config.toml
norm = "layernorm"
mlp_ratio = 3
head_dropout = 0.2
residual_init = "zero_last"
beta2 = 0.98
max_steps = 16100
Rows from block 2 of a small image classifier, named by matrix and row number. Rows with one number belong to one neuron. Each number is 500 + 50 x the weight over its row's rms, rounded and kept within 0 to 999. All counts start at 0. Numbers have three digits each.
Before each neuron's rows are labels from the 100 images, of 14976, where the neuron reaches its highest value: "responds to" is what is common among them. Only what is clearly more common there than usual is listed. The data: numbers of one to four digits printed on busy colour backdrops.
# fc1: MLP up (model.blocks.2.mlp.fc1.weight, 576x192), inputs 128-191
# fc2: MLP down (model.blocks.2.mlp.fc2.weight, 192x576, transposed), outputs 128-191

responds to: orange ink
fc1.443:527492459489523489415510525505563507492498415538461487552491430509564471512488500535408604570556588467503551426523599479456522496439440533500566535535462491570555591585506545507506457557510477
fc2.443:482423449527559550513420491564481494450482433485547446492511486533526474435532516526505446515531449526543445454552519462470432504464477511557603586529458496411563552472497493509605601499456516

responds to: red ink
fc1.292:485489482513416431547479485510525537521600558514494417545482544466526447506404479511573520543507485497433526518557473474530491416499492449508511509490509461529452464426467545554518487512410426
fc2.292:549493590519543519500477548500486480481487570498512489575498512524462603434436515455489510508519438500452480504493530502532477499500510543453436428489487533624484508481492398357597500480505493

responds to: yellow ink; grey ink
fc1.92:507486539566461493425461490499471528517564526547564513519502499517543458492484590509482491569468584637545495528507525529426514470431565518483458438507514507526506464551554491483453551569437455
fc2.92:508521498464542569557459443509513581503596553519593646464532545425504473499575532483442524574516503458501499383560478503632460474506545460471561504443486500431436416483548482500497465490541604

responds to: teal ink
fc1.533:466460425496479576541489492523520520535512474549466496554493474476420437509449492555441606568500529440550507426448525514528419372454443550406432396513560469509495656596507599514548445501586471
fc2.533:515516540500513468477462557497458500534539461478511496489509484471584595478422469434593448502513422506467490551495494547545531637496482498628585512583506515560564421490508450482462491474446513

responds to: yellow ink
fc1.196:546597464499510515507544464473533498457482528528491576424465500543503422504425525410496533560459439503488485507532479488374531490450558480538573522532503472506522453489506502502479538530502502
fc2.196:427507571492479531473508577499402474535517500461543511463529512546506508486518513434434584398511528504523460409567509502569496433435488531375482518510486547492366590533513486474536534432494528

responds to: blue ink
fc1.9:469535530500508486512587451495529505545446437505478526593430439520429429470517499528375638505566502418513605373501596480505528396502479540450484441453534447524470592506470501476561461513561489
fc2.9:507487483494525467508488470504436506468522567412545538485578522441606492532427502383545506453529472470460463527461555531520488560500517490607542625653504525544578411501513456499480420465476460

responds to: teal ink; green ink
fc1.102:480490480497488563487509515484522604435534588539481443452501524512525478508561502535474577418477516526460422508455487401508634482498539478484515387491584482514566497557398593477514444519511612
fc2.102:428472568501477506491492549546492530406500399422464515556501513527499588480529484621558481519544468525380614470518454492487546575584475467555536579475502485436509439448512388604523603468439519

responds to: purple ink; blue ink
fc1.201:393479525512455419491533484434415590555463544514541560550498485510505570514460526666494473574492656460394543544405570556469495454469557534457448521486498474556500467502437569420453492518402496
fc2.201:522485469498524496435547532433531589506479490529477540447381505564500439495527519422555499537552383548460458472509557485484549535447458542460564547598553558457425491411432572548533587441663508

responds to: on a plate; yellow ink
fc1.559:504544536449518398486666408468366536544468503545609557598432488464514508454419547540497489570568607520545560509514560537497489537460512466508495559546510412548521494460515461535460556588511471
fc2.559:558535453463572474509543530544550494494531487442455497401488484504457482523542487438455471511486463502545473623537467458450553497533526545555370535444499462521545568549496522446550438465529478

responds to: on a plate
fc1.256:471494526542502417497438552520486495555408510544548548572442471496503517434537531550510489505526474506480545491501453458408501583486525602506494477523432496566481497457520516520387600547465484
fc2.256:435502496475535449486495418504651556534472457413458537528600491406578536456497483471495469509527444492488466553475533431577632496502474507530494499402527509513559462503549528527468520489570425

responds to: on a plate; orange ink; yellow ink
fc1.474:439502487532507488454585479551504572469449529604475538528382485511434501443490494510539529545487474437523555486567538406332592517447490572497465425491416421517468526539477554494483582575565478
fc2.474:508532535473532503513501444499538476559526493415508419582557519381511482429512537485534469392501495533443468568475587413502526494420469375521574520487585564458636534467425460524472501549543459

responds to: bold; white ink
fc1.564:440488488552535452515487487510451539395451522484511550550497473517472552534423448671462524563510636516465564564403532525388494420524525573481478462512507464561553503507412536588491503493469466
fc2.564:564457500537468501478448553525508467491574415480398519448439543448508458457532575434499460497486415491426454447502554451464544511441511507521521585549465559380443494482443498574583562463540577

responds to: yellow ink
fc1.86:415446562465538452415473495465537604495443497563562487570478521580475552507463535575429500575588544499481478452472584488478556447398481506452428427579398452565515512513424563544510449580495526
fc2.86:551417422567600476506502496427428523511423484566524516488509474455450480564474493492599526573542508482520542576508498416586484482512457517440594554614587479510446596504520481480503513594539508

responds to: on a plate
fc1.541:516463420458536467449509493390502574484436499561553475542428431446400431528438429592485523569551563486443518519454489512372544504454434528506509478557470408564551552474429582481509493566439521
fc2.541:550454473469488554545467560438553486375467507487519517524588473496525453404555525505485447516435524557465450565438456459434473455469551455479473436459483453525614491558518513510546479530429513

responds to: yellow ink; orange ink
fc1.14:471561421490551469626478487533516494477458525528489530455443443433459467490413463519478462593465503537425481518508491478552417381490466470419516498541575399557546449464476670531553509499474513
fc2.14:538525556489525486478459634500404539468484595430452555517519472544514702420537534402471503519520517463493493391504507533452556590500449554513594443473483594525447535465510437365362544507450476

responds to: purple ink; green ink
fc1.202:464497540517405528568533545520481538430453510534461597535454385555447403560548575544435472553483454481423516461486565573493525409455517576459422503501546524508536493599431506478582596468585548
fc2.202:453539507462543520482499491500567485448496618456479523481554491618501654511440472456549477485475568449506537459513480457519530548535538488486563524485509544551456445509565530340365472544544533

responds to: purple ink; green ink
fc1.109:544480456453645480523513514537513502486356446439530561476458417553448494512537491528496515444458497513537527536517398462546441579479448562544676541524482517446478549391522487478426536467518492
fc2.109:616556497492528502485474532473559486492450428465532439447425457588573523532519526566499503472522536512522519440590471495505458641486494495486653541619429462480444525514538454512482506492535472

responds to: grey ink
fc1.61:562440500467491466451452531454536515484492558486503474609504527520459505451495538550568539484551604506426560416439549409402594480447517487454649524471479524460513503474513462608514498492451521
fc2.61:407528547512516503488603552473421500645538491501491485436563453486582443451496455363503486484499447538513472598554479539485583553537515490588483463541498480615468451534469573414428573553454514

responds to: red ink
fc1.218:483525520506372502529505491462493445625533467497467451520477460446545431583514449555420446555505486449471583452523545581463427514497440538584425568500469524483492466597521386336477498452505427
fc2.218:437471498503474463504511458514551540442503448539483507519495520484501638527483507617593506508494564513558436452531508494593501482505522443457519581498554437519499474523489458501540497549513502

responds to: on a plate; red ink
fc1.254:518537561510555460485621392508380474516464476522563608526469481465472486486454576460593394545543463554531474570518525570510515567459541496510500524542560467572539458406509479559533594571494492
fc2.254:405510491517499512499450590500530495455453519477473550525471478540577452424508436523400549523504589481465515484451481502428438373576521489504416457483450486426487551480511512465507377446545502

responds to: yellow ink
fc1.328:548509390460616519513497437519485523489444479555550535547473428421462470487468520544508550521561556548561483594484484442435562572417501566541625495513497456588587515479511564466459498591473504
fc2.328:661485367506531502574511469523468468485541495432503504443439491512511511501539584493477538562501537489486471593493483487475462522527496570539629502630512455461511578463521474432429441575405441

responds to: bold; pink ink
fc1.369:471492584520423491479589487488410464578542476534509554559468498556472405489497550474496492510548486454482584481523622569425532519498484497542475498459410515541464519457540456477560633525469481
fc2.369:399513496475499505509417482530550516468496491504575530515470545530529628476411509539548497531466469471499585565525493469577491521509472467576547465542506413476490419525462520554456423471465480

responds to: yellow ink
fc1.278:566510397438584488509440542502603520493402419489515443452385448504466486494516428543527610461473451560530581483564498444429506556474461522554711524492500368444519474490436511429489505502560472
fc2.278:446514365482463526549354545479558499404498453488491476477554512503491624477428446540545499492498502484471394608488406485547472556487491510537489647476482463475471497532498506484537471465436512

responds to: purple ink
fc1.133:608491456477641519500510514528471496398435461471557562499481441479420483494544477532573443427496506589535504552493339514496457620484471549528596579482477504456489477415493521459500566496500501
fc2.133:553539545448501515470464526437553511495482450397517489449467497564585523513498537533551531509465489515535545478584556453502469636433488551550677551595490498500446396565532432537405509490489501

responds to: black ink; blue ink
fc1.78:385541498514522524565615440544462503509501462539523475427512459553490487553470421525451490532464441490563457603529484444569450448498456537502451434566480403580545533505468563515497469576481425
fc2.78:585526469500467482482458455454512503575522584446507520595522500430432477489517490511619490526494676515420586449490504567558544531459494480379506487339515582438473439479516522399481449479510500

responds to: green ink
fc1.403:515460448517451452488483481478532532471607513495505408514508607492519480474406473460591544524553495480473483529470466479488555463500539431540546543478443516512437506426498505670486475532419450
fc2.403:503458557492482483491445553465518532438496685464486453536533502533519608389436454355481480487540526525494463498521515469462519469489479472461523489461510566715442452497503448357480459473446480

responds to: teal ink
fc1.172:495525542532519521468429455545543457525443467535612503507516534481484530389475485493504563539571519612489511459530535546530528455386571469467488478503442442629564486528556451509451436596518492
fc2.172:590502534512408499509534515481403499413470521509506492519555497508483518532456505508572543515507534518522556570512501518636530440474489484440462483608550483503593539470473426450600508529585565

responds to: teal ink
fc1.414:476471472491523526500465590464536570419523574490467411459492524544480556498508474520439609476479537488473458415427492351450596479524539470437536348491498455506550595523401588488483439493495562
fc2.414:469465556494470469463463404492499487502575429495436497539474535407514536504492476526622483568514457523413577484531462546591558596520509523549549607484515490452527409484507398590523516477429510

responds to: yellow ink; orange ink
fc1.253:563501443469501450535481508501598476557442360547500486486362428480456472503487449559527577496507442569507633439543549533480465539483463506544576557451576365474498467447487525453532505539513488
fc2.253:459474477504562548462453599499479484360470523508519521521600514583487586541445472526528514504549539522501471625453436511529446573501483512534464511567407483513546544460527502473492518450366479

responds to: blue ink
fc1.507:484465551504483474604543540509474555416433483475450529576397411516405422513570486579465513530468505475364560500474528536550472393523516509426492490483529474491515520494394590583595591464467548
fc2.507:470503621469475462508548527502470499551528662538516528500460496539482608487540504551435514528542554545458512401519559504487546459502520519419421431415529529649513506490462445357522484459549545

responds to: bold; yellow ink
fc1.24:551568492527514382467603420513406540519446434538573503590392435490469460501452537517460562552507530510510557494511578642432523459480528562509514541535547453545509581508492472564532565573480491
fc2.24:496490520468462503517544522486484541488562415555425511502415533524442483478505471569455432447556504493477510531497442435486584510481503530526520620454445491537481546534527472444557553471400564

responds to: teal ink; green ink
fc1.91:436484423507599455511497446498530511432449485513579496456444500508433557422387488543523537516523590572552483538490477464516533456479500492490588443498541393592519523389475630568499502584499454
fc2.91:439533582507440484526485519487466522600503540525447535582518507520581444569526464496457500537458501442416565428553557547508515491453433470544354555556522594460468507511526341449526414548600493

responds to: pink ink; orange ink
fc1.324:534562520503501526369507524438454522566473518503480501470498529548583455525531540460530534474496486499484481501506555401406651578413572450563598573582401509529532449486537395585454602494465548
fc2.324:445454515496501414500468442546511519516523606499503534499524473441505580497493565556474450510504565502501555493550508501639528362513505492455410436422527425586517503469490618445490406432533523

responds to: length: one; white ink
fc1.399:531462472520465464481475464460421528512486604436470450606523540411519502531562577558426491499518683466396479463405532509494500454524517443428554577516543587489483580534482448498487455430428509
fc2.399:403493476478512495481534446487503510534481506512475482500555486406529402427517499515560534498493581482543485489562512536533521503477484491524499482486478314554559403503493471496512428521483492

responds to: blue ink
fc1.363:487524528478520431601529532541464544522408491519485520555381429490456427539524487614491549521459496484428608470535492457534471376526482482434555444478533472479520592424420598538511578506520457
fc2.363:511495579516486476501472509514569560541499564496498513392459530511584490516589509528451547502503575535531480449533549527510482483473515469504420524435536472601473459523476410439558425536536468

responds to: on a plate; yellow ink
fc1.446:492465489502568430504564415511447522463479546597550492487381478458508476514477488479498530567518479560491504531547554503415541572437485528527515413595559329625578490545504488399427496579543425
fc2.446:543575541521532532453505581452487408506538502456477486558583476527528498405513514460521486535523452473515471479481492490361567517453496406591616536511529454544602508476484397473468524552476541

responds to: teal ink
fc1.226:448485416503503531545438550514553530490524576540484432522497510530474447507453441516414646543480526398504508431480547459463454360486495454453492384491443466479484611598509546483523469508507462
fc2.226:454540648470499524476467459476492456524499486477471523471515507519575490416455475485494492492506482520518486550508493560564592575500502523529506474550491485575517479509529452485523369493518531

responds to: bold; red ink; length: one
fc1.41:596528469529535504490566439531433457543448455505567597544496447418493504554443531498562436563527513550588512555561457565557530582422523557598497562520578471535539482460552483473486506532476464
fc2.41:434518538552438522480463555412489526453514584443445546503504528522514418444487426509423597523513568504501494420453549495424461379535515498424410417492501505446490516460494482488527453463541512

responds to: red ink; purple ink
fc1.553:573546413556546456453415530539444480487478497467599457506449449416459392530530471494511446462527502604540463539512420465463484503445422468495493551591468491571530529432506476438490563556424492
fc2.553:536500438467561450516569432428533477514488490552528537476411534450507517474549521478463578519417494423496498513468508485579524446483404508480500548518599454510592602545559526451510389518662437

responds to: red ink
fc1.355:386505509474436474520521471467452545565478548535537532566500478464523479487456523566472458611518579556470575526530519594517473503440483548531504532463494471535429497512437520365430481541504540
fc2.355:499475495513478444477543577463571470444496488520435542534520467530421534510498506475560505564498501537530501561473451481474513535489547547385484516494510599536529455507496560554440553526621481

responds to: orange ink; red ink
fc1.463:544472475483513553399437552421517476610495396496481491515534493519526438541535494489476483489529511476590479454444522520439480635513455460563515597510468538434466543571607355478495424483523514
fc2.463:488518522503544485479413573520555547488490594458473478469594479495561668527508491444457499486489536503580509462532491415506515536497518597484516465483507525562517484439513482296414412516552488

responds to: purple ink
fc1.214:496552508466548516479644392488384493578524560524497494479528492538517411475417553436500464515487446425596446479484492478540502503471484487495579512577426492526439572430581518586502505605459489
fc2.214:569533501565525466521518472529507483455554547374527494514466600488544488464541454558399528484489449488410548514467527492389502547515448508625502551431547519556563440471454442501488480486408442

responds to: white ink
fc1.94:387488534498425462514485558466483577461460542495499532537485511490536570552498538693462487482531704493457484447358540532392475509495548513470511536535482557591497527456436535432519456511413530
fc2.94:504479487510523491445560537465535511501480478619521544436440473481458418451460490449585535475520411484573471481569472555505546514424491508510459425539492375502518482503534616558503556505595489

responds to: purple ink; red ink
fc1.377:471491515491419504525512482432428532530468423477469521559486428436489391547574552627417447487505608460416544448440506554478430478519453458529439593476477531485463622511507482443539514477443553
fc2.377:510494546513514450513515458489459499496491514458507536516484486434535597522547553538616514495522534485474553600606520526531527548525491522498514627447519505574498438517461446434505545495407475

responds to: purple ink
fc1.90:492449501417527461511588425484549528547461428550500531544474436530476559499427508523462519547566526521534490498521482553502463605484511528531622473546504439519471505413434560504374421597525546
fc2.90:489501545458423515475459555504471496465501527460442562592505452507537417509508505478504498461418573495367537502432524432357476509503554428434377503514445600468512467441488458544563497461495467

responds to: length: four
fc1.298:437477525487476512497539419445409574551505510524518542531500466497478513485488544596493486564554588534534488528531538574582518483449487494431529547476510453550468543446440522475521544545486544
fc2.298:400522534512527505447515545487571474487511510495520466509533509504490501492443455443587532506497489495502526555540489483365526544543504512411429438536499536568505424525482549513428550498582515

responds to: purple ink; blue ink
fc1.64:475499490566418523465562412461337481495604567487483492528533568435535503541489561449457448520527537451505415540431518564487529465515523447512391481528500557612483618518509477507476504532388486
fc2.64:447530562519468506496618503480450523568505501490453492630516525569433509495498493553521545471465447495401687443524547512590539479489460505482438514444524503487545461508509404538543557489596514

responds to: length: one
fc1.152:520471365556551507452502482499410482527537497583515457538466487377457494470461477482530509531563526498524486523448508457492566464471499467538544455497504445562561616481490513507455507556451521
fc2.152:572657509521531529433499471495463510384505560423533517508578525436477511520582581522533475497443591506490529534538491495539478474474543522445564555572503465457580433507507491479466473497491455

responds to: white ink
fc1.271:506550475518565514500568507513524454498509422602504495383445477527486508518449410440517529520477357538592502596592476489492493518536447521591415459484501384515516487540495527473508537576567468
fc2.271:386531502489531528522488395517491461511515494531505501477512514413555473499514467559558487476499613532500482551543510488576490460530462486521497567442494380580468454521488545434475456535373472

responds to: bold; white ink
fc1.417:540491500465549516487485491464485490485470317565503508502449473439431535422517517537559506474515498505525560413504480545519517512518439476459486501373524477452458581486480525572568494523591544
fc2.417:506491510482433564482545407465470538538530498538469525519473487429476320445488516437499429497497438505464546555532515503530460481487523513508460482517524401571478495444499550475609514503502474

responds to: orange ink
fc1.398:534580486561550574456516497454512404463477382518562530490513496520468602458506487503464564462526540559490470490436560567457470465496531459524465468501484440614640524571536533525467459599460541
fc2.398:528492528540422516482494544470507472509498500512543464481495466522595473458475519522457480349448557501487500499501585475590565419469402465577479495533513525533578465400458480484549486496502525

responds to: teal ink
fc1.421:462489485498401470538479485499538577494580602515488410568487523411525428553446439520510552604515484457438505454562500493528530384472541472503502493475472496476470505542438534492479506495430434
fc2.421:501513534498540499517434469475536468439485476447476473470472492505574447477476511464463485482483571530534396458507499476523502529509490494422403423601542438584516491464496410527631346462624501

responds to: green ink; teal ink
fc1.89:495459422487532524562474486527518458480502454530523485533495487493453486420364476552490517558563556485566475479460485543563374428466422501471478490494571416544502538502564603540531429532492466
fc2.89:496509555465490502497481581498452524604549558558570537476512559451585508492525429450445535525556447416476482494526539503417515539515487584581452464582457515515524452475498445380481523519547461

responds to: pink ink
fc1.566:576555518474473529442479491507482520534433528531457597489450454497525459530505589467497470593480455544457519470552510489320567570439518431522604539614520534511567474497529420423393602498503532
fc2.566:464407604540512447500527480526441438608520505505468511596485541473465498523523497514510488507454505467369522501469498521578550491518515518493495501461527614496458476501516461499573495478367469

responds to: blue ink; bold
fc1.542:472501568507492471528644442515454588375510510481482537554436447515464445545556535484561479484546456507431554486493494529497649406454557603555530488493535505520537470512366486541470608527531528
fc2.542:481505431514553500545408577500625471464439568461498504447574460547544584489442495455442472518529556437572524540485514470481506547533503501588472485483479478524522470544474597336468353488527492

responds to: orange ink
fc1.66:575521487480447486472449475414481541539492456488522451448518543488520531462517457572555464487490571612455525586521467418432546640512518445492584608500477486514524413382493458533510520490404562
fc2.66:421493573503502523472648486488440474644469574509493482428535484587558548489443534406438486499525382508605502395578465517545532491484529506476495349514532463546512521512547489436476464548607519

responds to: yellow ink; orange ink
fc1.11:468494421481579449486508491485551564521445540630481498506399462540421516430480532462507568551489482408504503430515568441405558489438510561487506430495476434554520502552519614553430490594594523
fc2.11:510570578523564497494434481478530427585525493391473440579538543387606501388512577557510478463445575499484435498519491460526435526421507445542523499484555530474617481495500430452497472509562428

responds to: on a plate; orange ink
fc1.190:423479499510518507427486532409473576531456481549522516509402389513405500519459476525563485592525583512474521489492454474326511521447479496451537444574466392562512510453437537571485529558468490
fc2.190:552493496499468528460533502489524503449546479529523523553543515531505498426514486515504541533517553561508532563449478490381499527460497529558458515520500450602652448491547446493484482527485592

responds to: orange ink
fc1.132:522508460537533537482570465407415473429549515519473592446540546486487560449532507434496477479489526428515411534370514461459548503575517461416402438431551534528524547498455599553565479519479572
fc2.132:476490538508519495497499505525479504402501479562483565445533522546445521441488512467494442506461548576587396479524542554557558495490521487378288424449551464596609427491534507620623490543530532

responds to: length: four
fc1.457:464500529482522463514532385437388595553498531540500526554489487485519528482484542546505462531546562590520495556550580585556539479437525530416538544530533460540476501444432509451527550536461533
fc2.457:377494540534507497497486520462579461547470448486493462523507509477536520465463462444549516563511519498488511464548496486410481529529476483437454437501461505586476406512487545543422518507625485

responds to: teal ink; green ink
fc1.1:517575481535493536494496513516531507406505530472467506442492549562564536532419437469515564543481484517492461566519494467420513467518574510569493440526514430518545451453421543539411463518458430
fc2.1:425552536461461502545497459492526473455509536522480524382572435513525462452487528399441542525515456482578448438573497487550510409423483538403397534481432472494393554458532483486544458463542514

responds to: length: one; blue ink
fc1.413:539552468507568527491476480469455491512450451597572555527423444479465489499476529560494520568624564531538507570447466508448574507457476506551578456518494406612574573512541536487506499641420545
fc2.413:569494431524531541506572419459476431402545500529512490440455429482436441530519523436611509566505469488514534546534449486470419472527575516515568427596513442483525478504533469526491467580451491

responds to: purple ink
fc1.448:520470444474560510441511479472471513539476444549619488556428479464490412518477502577537514565587601539513499541465528484490535566475434501580530541507502387596599512458511540405513491628415507
fc2.448:457465427527471522526565439479469555414563490452496439356464498490523446488532495459490465519485522485568550516551551477430442459524527621492534497548489441460499518484565543467517520509405519

responds to: bold; blue ink
fc1.556:458503598515516479478555547505420436670479465529520500568456498530504474476532525529446522518504497495480626433559530504478520489493463454486511385535433492533509566363553439482462567540493452
fc2.556:526487432471443555455351409511536544427507533504508481469507520508540517495453528523538472477473504479486482484390491488501497555426464551512542526539531436438492431513497479530513409443423473